A small sound classifier, trained from scratch: layers 12, batches of 64.
Rows from block 3 of a small sound classifier, named by matrix and row number. Rows with one number within an expert belong to one neuron, the router's apart. Each number is 128 + 24 x the weight over its row's rms, rounded and kept within 0 to 255. All counts start at 0.
Before each expert's rows are labels from the 100 clips, of 14976, where the router gives the expert most weight on average: "responds to" is what is common among them. Only what is clearly more common there than usual is listed. The data: two synthetic voices taking turns or overlapping, over music, noise or silence.
# router: slot weights (model.blocks.3.mlp.router.weight, 64x192, trained with AdamW), inputs 0-63
# gate: expert gate (model.blocks.3.mlp.gate, 32x96x192), inputs 0-63
# up: expert up (model.blocks.3.mlp.up, 32x96x192), inputs 0-63
# down: expert down (model.blocks.3.mlp.down, 32x192x96, transposed), outputs 0-63

# expert 5
responds to: low voice; second voice: low voice
router.10 [156 168 145  92 127 140 129 168 105 115 112 105 126 143 118 177 137 106 101 124 161 133 150 149 145 158 114 182  83 146 111 102 157 166 168 128 125 125 153 163 152 146 152 146 122 153 112 148 138  88 123 139 120 135  95 108 153  88 148  86 111 140  88  97]
router.11 [ 88 148  96  98 111 143 108 105 145 160 117 146 144 115 148 139  94 144 100 131  98 144 145 140 137 144 135 111 109  86 105 138 125 108 113 105  86 120 140 143 158 136  99 139 134  92 136 118 129 144 148 155 119 149 112 156 158 134 125 107 127  98 127 105]
gate.0 [ 81 120 155 149 137 125  87 119 127 153 136 133 141 127 145 138 154 114 100  89 147 164 107 121 145 168 168  99 152 153 195 112 126 139 146 131  94 152 122 125 125 108 109 106 120 131 131  97  78 146 126 154 143  83 120 112 113 111 118 117 134 132 135 125]
up.0 [ 75 130 160 139 134 114  85 109 135 140 131 140 140 150 132 140 139 104  93  96 141 161 101 122 157 172 168  97 151 137 184 114 113 122 149 139  97 153 128 107 121 112 124 108 117 124 124  91  89 138 127 164 135  81 133 114 116 112 107 122 140 144 105 124]
down.0 [106 157  93 149 113  89 128 164 127 112 123 123  96 140 137 137 169 139 140 138 119 146 118 113 119 133 134 183 103 114 142 131 156 135 132 126 122 150 157 147 120 119 147 115 143 175 112 126 172 129 158 158  85 130 161 119 127  91 104 111 136 133 135 149]
gate.1 [ 98 122 153 140 159 109 114  92 104 146 144 141 156 131 141  86 117 141 151 100 148 170 125 149 143 134 105 128  98 117 137 126 137 146 125 125 104 142  88  82 147 115 119  70 137 112 140  93 140 112  95  94  88 145 193  45  73 166  97 138 113 123 136 122]
up.1 [ 83 176 141 134 128 107 125  59  92 109 142 148 126 108 142 116 109 102 164 152 110 167 120 104 129 131 122 138 132 112 147 130 137 121 133 130  73 128  76  92 164 115 133 122  98 141 139  86 116  60 129 109 119 144 192 111 129 145 122 150 156 125 156 115]
down.1 [145 131 165 114 154 135 104 116 118 130 123 124 129 147 181 129 151 103 121 147 122 165 132 156 174 129 144 151 141 122 125 143  94  84  86 137 115 125 136 140 110 111 142 124  82 168 162 128 144 141 112 154 127 132 133 148 112 132 126 129 145 108 114 174]
gate.2 [ 63 127 150 124 145 158 176 129 141 159 144 113 124 105 128 118 118 121 147  79 122 124 126 110 159 111 133 131 142 105 144 109 161 131  82 114 123 143 118 149 159 139 119 155 144 123 129 142 166 162 149 128 126 144 134  65  91 126 112 137 167 106 146 135]
up.2 [103  90 127 136 140 128 152 135 172 143 150 122  84  98 126 140 147 115  98 113 117  73 100 162 171  99 177 153 170 153 154  92 138 151 115 115 145 180 112 116 152 122 184 158 127 139 150 149 103 143 157 129 161 133 144 131 112 160 145 153 121 149 137 180]
down.2 [108 104 124 170 109 115  90 145 176 126 127 156 126  90 142 140 119 135  80 109 100 135 157 125 124 143 143 126  99 140 156  92 128 111 144 116 147  57 141 147 146 119 138  95 170 157  98 144 148 109 121  81  91 138 129 125 101 164 129 103 130  89 169 156]
gate.3 [146 108 130 146  95  79 140 142 116 115 107 114 102 130  86 124 134  90 110 147  95 126 156 164 124 119 122 119 105 145 121 154 171 142 149 131 144 139 107 158 100 164 126 127 135 196 118 136 140 101 121 110  89 108 150 199  96 184 115 162 168 133 120 136]
up.3 [103 139 111 113 175 154 106 105 149 129 148 131 139 133 164 118 116 176 135 122 167 118 103  97 137 116 126 112 145 135 135  90  78 111  92  97 119 118 140 105 154  85 123 117 135  53 134 129 121 143 117 105 167 133 112  87 163  64 125 103  98 117 123 122]
down.3 [102  93 127 153  98 149 146 123  89 112 136 114  66  60 142 124  78 143 147 122 143 127 114 111  89 121 160 117 112 111 165 118 131 132 115 151 108 126 165 130 119 144 111 154 134 160 138 133 142 124 132 114 128 131 137 110  99 122 139 130 117 137 109 185]
gate.4 [134 140 118 107  66 118 109  96 158  98 128 136 135 135 123  65 132  95 115 146 150 102 129 123 101 133 167 125 159 118  76 123 145 126 144 128 134 140 161 123 150 137 121 132 135 122  93 104 114  83 116  87 163 133 165 144 104 149 139  91 113 129 142 191]
up.4 [147 137 167 116 104 132 129 118 144 104 150 138 109 141 127 122 154 113 116 103 154 130 130 157 115 138 137 127 147 139 105 114 175 171 108 149 172 120 157 113 152 150 120 155 118  96 101 118  95 130  93 148  93 174 154 110 105 143  85 117 135 120 118 153]
down.4 [147 125 173 105 115 125 139 118 182 153 126 173  89 162  89 142  91 131 147 126 124 140 104 125 134  95 155 105 130 108 117 163 107 135 101 153 155 113 116 146 136 121 147 117  98 134 135 150  89 140 138 179 122 105 115 157 165 136 114 126 109  96 139 110]
gate.5 [103 157 141 139 139 145 113 126 122 112 116 155 131  90 106 132 202 145 105 145 109 112 125 154 119 111 156 161 152 157 167 115 140 104 141  90 101 148  95 120  81  99 125 149 159 128 145 152 128 132 122 101 162  84  67 120 166 148 119 109 125 161 159 141]
up.5 [137 145 117 134 168 105 158 110 104 160 123 134 108 166 123 125 103 126 118 143 166 119 132 101 121  99 129 147 135 125 127 108  91 134  83 160 119 119 122 109 175 132 154 106 131 132 108  75 157 100 171 124 146 103 169 150 120  85 131 124 118 111 103 149]
down.5 [128 118 126 145 134 115 132 112 122 153 148 139 151 168 136 106 128 114 101 171 163  97 127 133 155 138 102 152 148 141 140 151 171 146 134  71 169  70 138 170 121  81  93  93 137 129 118 132 138 138  96  85 120 130 142 105 117 102 125 132 166 142  90 145]
gate.6 [151 101 151 121 122 100 133  99 157 101  92 148  99 111 118  98  99 142 151 135 193 153 114 100 130 130  99 143 144 140 114 106 168 136 127 122 160 166 169  63 142 154 185 131 124 107 119 124  71 104 116 157 138 148 118 114 144 121 129 118 141  98  87 109]
up.6 [158  88 153 107 111 115 123  85 140 111 114 140 111 101 121 109  98 121 140 155 196 177 132 106 141 121 104 158 144 139  90 134 164 125 100 127 147 168 175  74 140 140 197 112 119 119 117 123  82  75 108 166 132 136 124 136 143 143  99 132 111 102 114  90]
down.6 [138 143  68 160 140 102 137  98 124 160 107 113 154 164  91 177 102 151 121 133 101 129 162 147 125 120 112 152 120 155 137 124 121  99 150  67  91 112 142  96 128  98 109  94 101 107  98 122 126 155 122 133  95 122 182 133 125 155 141 131 149 118 154  81]
gate.7 [ 85 114 165 119 160  91 130 113 188  95 142 154 116 145 113 144  96 125  84 126 100 145 128 124  99 155 147  85 120 110 160 135  98 121 116 140 112 107 104 142  97 150 150 159 136 165 134 118  84 121 137 117 140 138 135 149 135 140 121 134 156 148 115 141]
up.7 [161 130 106 139 114 168 140 101 103 104 142 129 138 132  99 110 111 139 130 141 136 114 127 104 141 160 154 140 131 139 140 152 111 139 175 169 116 129 165  75 127 161 145 113  93 132  94 140 108 128 128 109 112  98  91 177 113  83 121 132 120 138 124 129]
down.7 [137 108 120 126 156 165 108 141 117 103 115 129 136 109 155 103 114 146  85 126 151 154 122 136 115 131 150 101 148 140 145 134 107 103  79 138 155 155 132 142  98 153 132 164 137 112 120 134 127 117 135 145 109 106 113 142 166 177 141 156 143 171  94 110]

# expert 23
responds to: child-like voice; first voice: child-like voice; second voice: child-like voice
router.46 [166 141 157 129 160 121 136 100 105 136 110  97 140 137 130 125 157 138 119 172 130 170 129 157 124  98  91 103 123 147 126 138  89 122 156 108 148 172 131 111 116 119 100  76  86 152  89 109 104 113 128 165 102 164 156 107 103 151 144 163 128 110 164 113]
router.47 [136 164  96 122 129 156 119 157 110 129  99 152 154 154 122 132  98 119 140 142 172 128 131 136 101 148  99 167 114 125  89  99 119 162 168  92 110 140 137 164 175 134 105  89 138 100 115 124 167 117 125 155 131 121 117 138 126 149 131 121  81 136 101 115]
gate.0 [181 130 147 138 154 138 113 186 134 130 155 108 121 107 137 115 136 100  98  91 150 134  97 137 158 122 104 127 164 186 118 134  95  98 151 128 152 131 126 121 138  97 119 107 149 102 108 130 135  80 137 169 140 138 121 146 143 120 142 125  77 118  99 148]
up.0 [161 145 161 141 157 158 105 179 133 106 137 105 127 108 128 125  97 122  80  92 131 126 106 142 154 118 101 124 156 192 108 123  64 109 150 134 121 149 128 125 134  92 114  96 167  94 107  99 143  99 131 186 155 148 121 174 134 114 117 137  94 142 116 155]
down.0 [122 141 110 163 144  89 122 121  94 104 118 124 133  99 146 137 102 146 134 117 147 116 118 160 107 136 167 150  98 130 146 111 108 142 146 108 123  85 127  95  94 110 131  96  86 129 116 128 124 125 100  89 157 115 134 134 156 113 106 100 123 152 122 111]
gate.1 [147 159 171 146 136 124 147  94 146 135 128 149 154 172  84 140 134  92 123 161 130  93 131 133 152 111 136 127 148 127 116 152 137  96 120  81 115  91 141 141 161 144 112 150 166 115 114 111 117 110 171  86 132 145 152 166 121 103 113 108 171 148  87 114]
up.1 [ 92 122 104 117 115 134 114 147 103 101 126 122 104  73 146 129  90 140 149 100 147 134 118 125 116 124  98 130 121 124 128  98 117 150 127 129 152 135 145 124 140 139 127 103 125 133 144  85 122 179 106 148 118 138 127 110  89 124 133 106 122  96 184 144]
down.1 [113 103 130 142 101 169 148  73  64  97 113 123 139 128 140 108 134 134 130 112 146 112 109  79 111 136 131 116 122 161 136 155 120 106 115 140 123 120 166  88 169 135 150 103 123  58 111 118  92 124 156 123 107 149 122  64 164  89  88  92 145 139 129  87]
gate.2 [127 103 132 112 143 123 141 121 148 147 138 115 144 147 123 143  72 116 158 131 155 138  95 103 138 145 105 125 135 104 147 131 173 115 142 139 109 171  97  82 126 111 127 134  99 178 136 127  68 114 131 161 114 128  88 167 141 147 113  79  79 142 109 106]
up.2 [130 110 139 112 149 121 150 111 138 148 142 127 148 123 138 133  64 113 146 160 142 139  97  96 144 124 112 107 148 115 144 145 175 114 134 137 119 157  91  99 129 113 121 118  94 158 126 139  84 127 165 146 110 118 103 183 128 162  92  72  85 146  95 113]
down.2 [138 172 129 156 133  83 131 159  89  85 157 132  92 106 153 143 156 160 142 119 130 113 104 165 152 116 141 129 148 189 134 120 119  99 103 103 100 121 105 146 137 120  86 126 125 141 121  99 134 161 132  85 117 175 121 163 148 104 167 141 124 124 131 124]
gate.3 [111 122 119 168 108 160 152 195 135 147 126 153 137 111 160 116 108 138 122 118 135 137 128 143 124 160 126 120 100 150 123 122  73 132 124 117 100 130 125  98 124 155 134 156  97 112  88 154 132 147 104 107 131 160 112 181 129 148 111 130 139 150  94 140]
up.3 [103 142 130 125 130 144 168 138 173  98 109 132 125 105  98 149 130 113  97 122 170 115 187 133  98 122 120 106  91 151  98  97 157 124 133 157 132  79 121 126 121 152 147 134  92 157 149 163  86 150 134 139  92 114 152 114  82 172 156 161 130 114  88 150]
down.3 [131 104 143 150 156 129 142 142 170 143 152 120 181 120  96 140 150 131  81 106 123  99 105 129 155 159 121 164  98 100 117  98 115 164  79 149 134  61 137 145  84 107  74 119 122 115 128 156 132 150 125 123 144 157 135 129 106 137 130 147 119 117 137 140]
gate.4 [165 151 150  76 125 119 156 132 102 127 118 143 137 109 125 141 124 139 122 130 153 157 171 151 136 130 132 116  93 174 154 110 117 114  93 100 119 116 155 141 101 147 121  68 150 168 129  87 127 128 172 137 101 142 142 163  74 171 119 123 136 124 112 130]
up.4 [150 116 164 143 133 113 156 112 133 128 135 136 117 145 102 111 140 126 122 141  95  92 127  84 151  88  99 132 122  52 101 148 154 133 172 132 106 117 131 141 117 146 154 158 152 123 116  92 131 122  64 146 101 137 128 134 123 154 100 154 140 130 154  98]
down.4 [135  99 128 116 108 103 138 128 150 144  85 132 137 147 167 103 124 185 158 105 127  91  98 115 140 185 196  82 121 161 129 120 135 171 140 166  78 134 133 112 116 153 112 123 115 110 124 102 133 134 135 123  92 158 193 138 137 115 153 120 163 142 138 138]
gate.5 [133 105 101 143 134 129 145 112 156 121 146 125 103 103 147 141  87 188 112  86 133 131 125 142 109 167 147 157 132  65 124  74  96 102 101  99 127 128 143 120 114 121 107 134 138 152 139 163 154 122 100 149 122 118 124 153 178 117 112 157 115 148  85 115]
up.5 [112 145 135  94 109 159 172 128 121 154 116 127 158 201  95  99  95 159 112 121 166 163 142 158 113 164 147 124 128 111 130 150  60 159 111 124 140 147 151 153 141 106 125 130 126 109 164 144 119 136 146 156  78 132 108 142 116 154 133 120 115 165 121 124]
down.5 [139 114 117 146  87 146 149 101 127 128 142 117 114 111 143 115 145 124 143  91 180 131 136 125 168 166 137 112 162 136 123 139  96 167 166  96 117 153 119 163 114 117 140 167 126 139 141 150 106 152 150  93 112 131 109  85 175  95 119 139 119 135 143 150]
gate.6 [106 144 161 130 138 153  90 124 143 118 154 117 101 175 138 115  92 137  95 175 123 137 157 142 155 144 144 151 130 140 101 154  93  99  94 193 126 161 105  83 122 123 156 136 143 192 107 146 144 113 118 116 137 152 134 155 151 125 118 129 162 150  99 152]
up.6 [ 95 120 133 146 133 160  66 140 123 129 164 148 128 171 140 152 161 120 116  60 169 152 109 152 117 142 146 134 117  86 117 146 126 131 143 144 140  93 127 141 112 115 145 158  95 177 170  91 108  77 132 147 120 123 143 114 123 119 122 141 132 124  88 127]
down.6 [ 91 160 129 137 150 115 142 127 116 136 109 129  77 103 105 161 135 157 109 123 100 166 117 126 143 142 111 130  49 107 127 144 110 142 176 127 122 102 181 138 179 130 126 164 131 103 134 127 148 128 138 187 159 137 101 114 124 159 137 120 127 140 120 136]
gate.7 [140 102 116 137  94  89 107 124 115 133 143 149 147 117 100 166 111  94 209 130 116 161 121 121 142 148 127 186 121 106 117 146 135 136  91  82 121 137 171 134 128 114 114 124 143 153 115 130  87 130 138 189 149 100 116 130 130 176  94 121 103 130 168  95]
up.7 [120  98 106 133 125  96 123 111 136 112 120 176 131 137 100 154 106  93 189 141 110 149 120 117 127 134 136 179 125  88 143 136 117 133 102  80 119 134 190 136 134 129 112 116 146 165 110 112  94 132 141 184 158  96 123 133 142 187 112 113 106 139 166  92]
down.7 [131 177  94 149 171 152 135 129 146 113 165 148 130  68 133 150 194 112 128 171 128 132 104 119 129  70 125 107 115  97 103 126 136 180 159 117 129 129 135 189 147  93 132 141 126  88 130 119 156 138 125 212 108 142 112 170 146  91 117 133 131 110 138 118]

# expert 18
responds to: background: everyday noise; crickets
router.36 [140 156 157 122 139 147 117 139 126  81 111 115 135 123 134 154 149 130 136 148  87 165 122 118 101 103 116 121 129 152 146 104 108 169 113  89 165 147 108 158 115 105  95 112 141 172 139 110 147 103 115 161 175 157 150 142  91 106 120 133 145  98 142 112]
router.37 [136 119 155 169 113 140 114 124 134 128 151 101 107  96 115 119 144 173 130  93 102  96 103  80 106 121 152 137 180 122 135 141 131 136 131 129 157  89  95 134 120 128 128 148 119 153 161 121 114 129 101 119 171 107 109 146 103 117 138 117 108 158 149 176]
gate.0 [101 101  98 142  78 142 138 141 114 151 148 127 115 141  77  89 130 138 123 139 117 153 126 133 103 160 158 137 143 187 129 121 111 101 127 111 161 150 120 122 104 131 101 122 127 117  98  73  81 118 100 120 133  82 146 119 165 112 129 154 144 145 105 126]
up.0 [136  85 138 143 146 119 115 140 121 157 107 135  97 104 141 156 118 176 155 150 102 105 122 138 138 104 137 137 152  94 146 124 159 119  96 103  78 124 136 103 102 129 103 171 115 113 120 139 113  87 105 153 138 130 139  80 111  95 148  95 141 120 162 143]
down.0 [141  86  99  83 122  95 117 142 159 193 154 133  80 177 189 185  98 149 143 132  89 157 147  94 140 172 149 143 104 112 107  93 155 115 125 149 117 168 133 111 117 146 181 112 120 142 116 123 152 144 133  81 102 140 155  98 126 104 125  82 131 125 124 115]
gate.1 [ 98 104 125 138 123 114 178 160 103 119 135 127 142 120 116 151 126 169 109 126  80 104  82 148  93 119 145 115 115 128 118 115 147 134 120 118 129 137 159 104  94 109 115 117  98 147  94 182 116 119 152 155 142  85 133 136  92 117 107  78 139 138 129 134]
up.1 [111 133  84 110  96 141 116 133 126 126 148 137 126 169 136  92 141 100 129 112 171 179 195 101 131 136 116 111 123  98 140 118 134 122 107 159  99 103  95 155 151 100 168 116 130 121 116 117 134 114 177 116 109 168 113 106 121  98 141 162 137 116 115 114]
down.1 [135 123 103 123 172 109 123 164 130 114 145  73 147 142 183 137 156 165 117 130 140 130 126 121 167 128 113 205 144 116 138 147 132 158 130 164 122 131  98 118 127 151 165  92 127 119 117 169 105  94 125 103 138 119 130 141 123  83 113 116 160 109 123 143]
gate.2 [181 109 149 107 164  86 128 144 156 130 131 143 139 144 122 100 118 134 130 138 136 140 116 167 117 103 173 128 111 143 101 172 171 128 134 142 127 149  94 150 137 150 149 142 156 136 138  93 103 141  67 118 181  85 159 158 127 153 139 137 123 107 177 120]
up.2 [ 89 124 128 130  56 163 136 113 118  99 140 112 115  91 168 175 130 115 129 103 145 124 136 104 121 161 101 153 129  92 136  87 106 123 153 148 134 114 162 132 127 117  99 159  96 125 151 154 156 108 145 149  63 171  84 127 137 108 124 120 120 132  50 132]
down.2 [128 141 129 136 128 145  81 133 102 107 109 136 122 111 131 132 122  88 101 146 131 123 172 129 128 106 138 109 126 166 127 141  92  68 138 123 126 195 160  92 135 135 108 134 133 167 135 133  91 128 153 139 136  79  89 128 151 123 145 112 125 132 148 116]
gate.3 [196 168 123 131 162 127 127 144 154  80 164 155 145  59 129 106  92 141 153 152 112 135 122 113 137 100 108 111 142 126 131 129 131 156  86 153 147 140 101 140 165  82 100 134 135 128 120 112 134 131 138 141 169 151  93 137 153 127 155 116 125 171 105 148]
up.3 [117 100 137 121  84 145 123 118 119 162 111 104 115 179 130 134 144 124 145  68 147 133 159 124 123 124 147 132 121 143 114 106 117 103 164 121 140 126 138  96  91 174 134 126  99 125 134 113 115 100 137 129 101 110 147 130 113 127 154 149 117  77 120 117]
down.3 [149 119  92 158 120 141 138 129 150 143 119 112 178 101 154 155 151  97 133 179 149  64  89 128 118 149 121 136  94 114 106 160 126 118 106 111 109 100 125 143 104 160 168 123 114 152 152 111 135 167 125 206 149  92 111 164 131 122 120 141 104 126  84 117]
gate.4 [105 169 106 164 137 154 125  98 197 176  83 127 108 110 106 134 115 181 137 126 112 105 164 130 165 104 120  80  99 119 157 133 131 127 137 102 127 113 154 135 105 110  91 131 173 108 130 164 136 144 111 139 117 110 134 116 123 126 124 170 134  96 121 160]
up.4 [129 148 128  85 147 123 191  95 113  87 140 132 124 141 114 117 137  86 122 152 163 138 133 103  93 102 117 114 101 138 121 159 141  95 166 158 119 167 119 140 132  93 146 119 117 126 131 165  67 114 138 101 112 139 138  93 113 130 149 113 163 103 119 142]
down.4 [131 141 163  93 117 148 182 101  86 173 132 100  98 140  84 141 117 110 152 116 149 147 103 103 119 115  78 122 102 141  96 148 124 113 133 141 104  88 134 143  89 145 146 128 171 117 151 156 169 185 133 132 133 138  87 135 121 103 153 178 104 133 130 134]
gate.5 [ 71 132  74 128 121 160 100 167 111 104 107 147 122  96  88 141 111 103 106 171 107  96 122  94 142 125 148 111 164 157 132 142 105 125 127 138 119  90 129 119 144 101 101 119 130 130 122 105 139 162 124 112 103 144 130 107 131 122 102 122 122 116 137 161]
up.5 [ 87 135  94 113 143 144 132 165 130  97 137 128 125  67 131 146 139 128  81 153  88 138 116 126 119 113 145 100 163 152 129 115 112 152 123 156 136 103 142 155 137 116 107 129 151 156 116 140 137 149  67 124 127 121 110 102 110 121  81 115 101 110 116 122]
down.5 [138 115 120 131 150 133 109 114 142 159 159  87 114  87  74 162 140 123 147 168  97 119  92 152 129 145 154  90 104 118 136 122  78 109 133 127 163 108  85 123  93 113 126 118 126  79  92 137 140 148 153 120 131 128 126 155 108 158  94 156 118 132 180 144]
gate.6 [113  92 103  95 113  97  87 134 125 145 137 143  67 121 147  90  93 148 113 124 149 147 115 168 123 154 179 140 128 134 131 136 116 111  91 117 126 111 108 135 130 125 125 146 114  96 110 120 136 135 119 130 129 109  97 153 158 135 115 135 152 144 123 127]
up.6 [133 135 136 116 153 144 127 119 157 180 127 109 158 171 114 164 129 165 123  87 145 109 136 153 121 127 154 124 159 141 112 104 117 140 145 170 108 127 153 119 107 114 190 145 107 135 145 123 118 116  90 102 162 124 122  96 161 137 149 114 107 120  75 121]
down.6 [128 179 137 121 131 150 111 103 109 123 130 155 145 123 189 120 160 161  83  83  90 132 103 147  89 155 149 107 104 132 116 138 132  79 155 110 136 172  91 115 125 130 113 105 105  97 155 129  80  83 131 144 152 120 116 158 136 133 142 130 150 111 121 103]
gate.7 [150 143 132 116 103 150 131 141 143  76 142  97  91 102 154 119 142 152 182 135 164 112 145  91 160 111 163 115 109  93 143 102  91  95  99 115 106 175  83 141 121 121 129 118 138  90  89 136 150 145 150 118  88  91 197 155 126  72  96 133 164 119 124 181]
up.7 [193  93 164 124 129 141 105 147 113 114 159 144 164 113 130 149 132 114 133 120 146 155 111 126 120 108 143 130 151 130 110 127  98 180 112 100 142 102 100 124 125 120 147 145 115 108 126 138 150  49 131 145 132 104 178 113 153 118 115 122 120 135  94 130]
down.7 [132 127 117 151 140  82 134 116 115 113 156 147 140 103 127 156 135 172 144 120 157 135 126 119 118 118 145 126 106 172 111 115 111 103  91 149 116 128 165 151  98  99 123 134 139 150 125 103 131 106 167 141 112 144 130 105 105 143 128  98  96 101 133 141]

# expert 1
responds to: electric buzz
router.2 [111 166  98 102 144 120 114 104 102 153 109 111 144 145 104 173 174 105 107 137 118 144 159 182 126 154 124 144 101 151 103 150 156 160 149 147 103 183 154 157 105 152  88 105 136  86 142 158 155 115 142 143 112 136 112 113 131 139 133 117 132 115 134 133]
router.3 [123 148 115 109 147  97 112 111 123 143  93 132 148 174 102 156 171 119 119 160 126 139 153 128 104 156 124 151 115 121 100 114 104 154 155 102 136 150 139 147 130 123  84  93 117 153 117 140 133  91 131 139 126 125 138 121  92 124 131 115 156 122 142 123]
gate.0 [145 147 102 119  95 154 177 134  92 123 139 169 101 139 111 149 155 130  91  80 120 133 110 139  48 143 153 153 143 124 127 120 136 144  83 144 116 108  93 140 174 113 167 126 154  77 139 108 164 121 124 128 144 154 122 125 117  93  92 120 113 129 108 109]
up.0 [112 115 146 141 113  74  70  98 176 141 109  86 149 118 151  95 124 153 170 172 140 129 118 158 179 130 113 132 101 155 141 129 139 143 133 112 145 129 160 144  96 138 105 145 114 153 107 154 103 122 112 152 122  80 125 184 112 148 129 112 131  79 150 145]
down.0 [117 127 132 140 103 102 125 104 131  99 155 143 105 157 127 152  56 165 126 115 123 141 146 156 114 182 119 164 106 145  85 110 164  92 120 146 136 135 153 151 184 146 114 122 159 117 115 127 162 116 128 147  98 128 108 120 115 107  96 177 140 118 147 146]
gate.1 [109 128  75 175  95  89 140 142 107 158 135 115 166 115 139 118  96 118  85 122  98 128 120 149 148 125  70 121 117 127 166 124 129 113 137 115 144 142 175 127 162 103  95  99 152  42 133 123 167 121 178  85  66 146 119 122 156 133 151 102 134 142 125 132]
up.1 [ 99 176 100 180  93  96 118 139 120 145 118 130 171 118 129 130  97 117 116 111 138 112 111 131 126  96  97 135 116 108 118 113 113  94 136 172 145 155 144 150 156  91 116 106 161  70 116 137 191 119 225 143  87 140 125 125 136 141 167 107 140 146 117 123]
down.1 [ 83 142 117 113 163 115  85 123 144 163 104 109 172  78 136 127 121 148 140 118 120 147 124 147 133  65 152 113 155 136 124 135 155  73 114  67 110 135 131 126 122 105 138 118 109 178 120  88 191 162 119 144 153  98 125 105 123 137 148 112 161  89 149 110]
gate.2 [106 172 147 146 140 121 125 147  55 111 140 110 110 144 113 124 132 144 138 142 108 145 133 112 140 156 145  91 149 112 153 124  67 114 101 129 149 138 142 172 129 132 137 130 108 124 114 131 146 144 135 124  92 126 155  80 124 115 105 115 139 163 156 125]
up.2 [105 109 140 158  99 166 142 147 111 156 113 109 165  89 162 119 121  77 128 123  86 114 121 137 160 139 133 134 112 170 144 121 117  90 132 128 134 190 118 125 111 107 108 127 127 115 116  93 117  78 121 136 120 127  94 127 140 125 148 135 153 129 114 139]
down.2 [156 154 155 127 159 112 132 161 154  95 148 135 121  65 175 128 104  90 109  89 102  97 142 137 138 153 155 190 138 177 139 122 135 107 113 139 101 112 106 156 146 157 155 113 128 132 118 122 115 140 121 131 152 125  84 115 111 117 160 158 124  98  94 142]
gate.3 [166  91 123 100 147 110 117 133 123  93 110 156 156 144 114 117 116 137 117 166 134 112 131 115 108 104  91 155 147 137 156 135  86 115 154 153 127 171 117 148 149 149 132 141 119  99 149 133 102 101 112 162  90  98 122 150 128 118 108 103 118 149 111  72]
up.3 [ 86 146 149 141 138 155 130 146 116 110  85 131 111  66 123 161  81 132 121  95 125 145 155 131 152 120 139 119 147  93 115 116 136 161 113 124 143 107 131 108 136 109 100  98 132 189 142 116 165 156 140 121 111 149 116  92 122 164 184 119  75 147 145 107]
down.3 [ 94 149  91 135 153 129 151 107 130  76 114  92 135 124 121 184 137 100 141 109 166 158 118 123 142 121 107  94 121 130 115 149 104  91 109  80 114 138 114 121 144 130 131 127 119 179 150 115 144 149 103 185 111 158 126 140 128 143 158 105 136 123 106  84]
gate.4 [130 148  99 165  98 101  81 150 128 155 144 125 128  68 157 120 144 142 113 170 150 175 122 118 153 139 122 134 126 151 117 166 143  99 108 114 115 164  83  92 152  94 109 150 146 115 114  83 152 132 109 171 111 138 121 161  92 106 126 123 168  67 148 104]
up.4 [112 135 156 118 166 131 126 143 159 137  84 153 134 123 104 105 128 134 128 172  96  84 124 123 128 117 105 123 102  94 126 143 122 139 162 167  68  90 157 133 162 177 153 107  95 143 136 142  81 130 105 138 124  99 117 103 132 148 157 156 149 175 159  70]
down.4 [ 99 119  94 148 106 141  92 138 126 173  99 115 157  95 148 145  96  94 105 160 118  90 104 129  97  70 115 121 100 168 131 129  91 134 142 135 145 122 130 138 127 174 144 144 132 153 131 123 101 117 111 118 144  76 159 147 124 150 104 150 154 126  75 126]
gate.5 [120 124 104 114 115 147 129 126 129 128 156 135 145 118 150 125 157 167 156 137 128 108 135  90 130 140 131  99 144  87  89  90 147  89 124 111 146 140 143  91 105 110 128 150  98 115 125  88 127 145 110 151 156 137 107 112 126 132  67 142 165 142  66 136]
up.5 [139 130 147 147 126 158 159 156 121 160 124 103  90 105  92 128 183 105 128 162 120 116 105 135 133 106 146 151 128 194 132 120 132 164 127 102 128 147 108 173 143 135 119 131 113  92 124 137 130 126 126 164 152 119 104 136 124 171 120 121 108 112 152 189]
down.5 [ 92 124  86 167 108 122 181 151 126 135 162 134  60 172 131 130  93 122 140 124 110 119 161 129 185 120 167 170 140 115 177 104 146 147 122 154 134 135 142 137 127 153  93 135 117  97 124 144 116 125 156 139 144 134 147 159 105  94  97 113 130 113 140  94]
gate.6 [ 89 139 133 123 109 130 113 131 110 135 126 174 131 170 138 159 139  65  98 145 118 155  72 139 149 116 127 155 132  98 127 131 139 120 177 118 130  84 109 100 117 143 153 108 151 147 127 138 118 157 133 171 101 145 113 120 121 123 143  87 108 113 118  83]
up.6 [151 130 117 134 138  95  98 139 112 148 113 150 115 123 148 144 137  89 157 120 115  81 131 153 135 118 128 131 131 150 113 115 129 132 161 140 144 143 105 114 131 145 137 102  85 124 102 162 144 112 158 150 111 142 126 150  95 163 130 120 169 161 146  96]
down.6 [141 148 145 152  95 120 106 128 100 127 139 109 127 188 124 138 123 148 176 150 101 101 147 101 158 166 183 123  89  73 143 120 123 115 152 160  93 101 177 127  99 121 128 137 120 169 134 176  90 153 111 164 143 125 161 141 126  75 134 144  80 143 125 137]
gate.7 [144 169 131 167 122 122 151 117 148  97  67 140 144 105 146 187 130 129 101 164 117 122 119 138  92 110 146  94 105 127 120 140 103 131 108 172  85 144 125 130 110 154 133 113 117 119  94 154 163 114 140 163 139  93 159 196 130 141 150 125 121 153 131 117]
up.7 [165 158 122 132 111 114 158 121 149 156 102 129 153 128 142 124 133 138 114 113  94  93 141 114 148 109 127  68 125 129 110  62 117 141 140 134 127 144 136 128 149 145 114 139 120  71 101 154 107 125 156 132 102 128 141 193 147  98 157 143 172 159 149 141]
down.7 [112 104 138 146  74 109 141 105 113 145 100 119  92 139 120 121 153 137  96 160  89 103  80 122  68 150 144  96 115 111 102 141 120 182 155 120 142 100 130  97 106 140 109 158 130 121 133 140  71 158  96 127 138 119 157 116 128 141 112 141 139 135 153 133]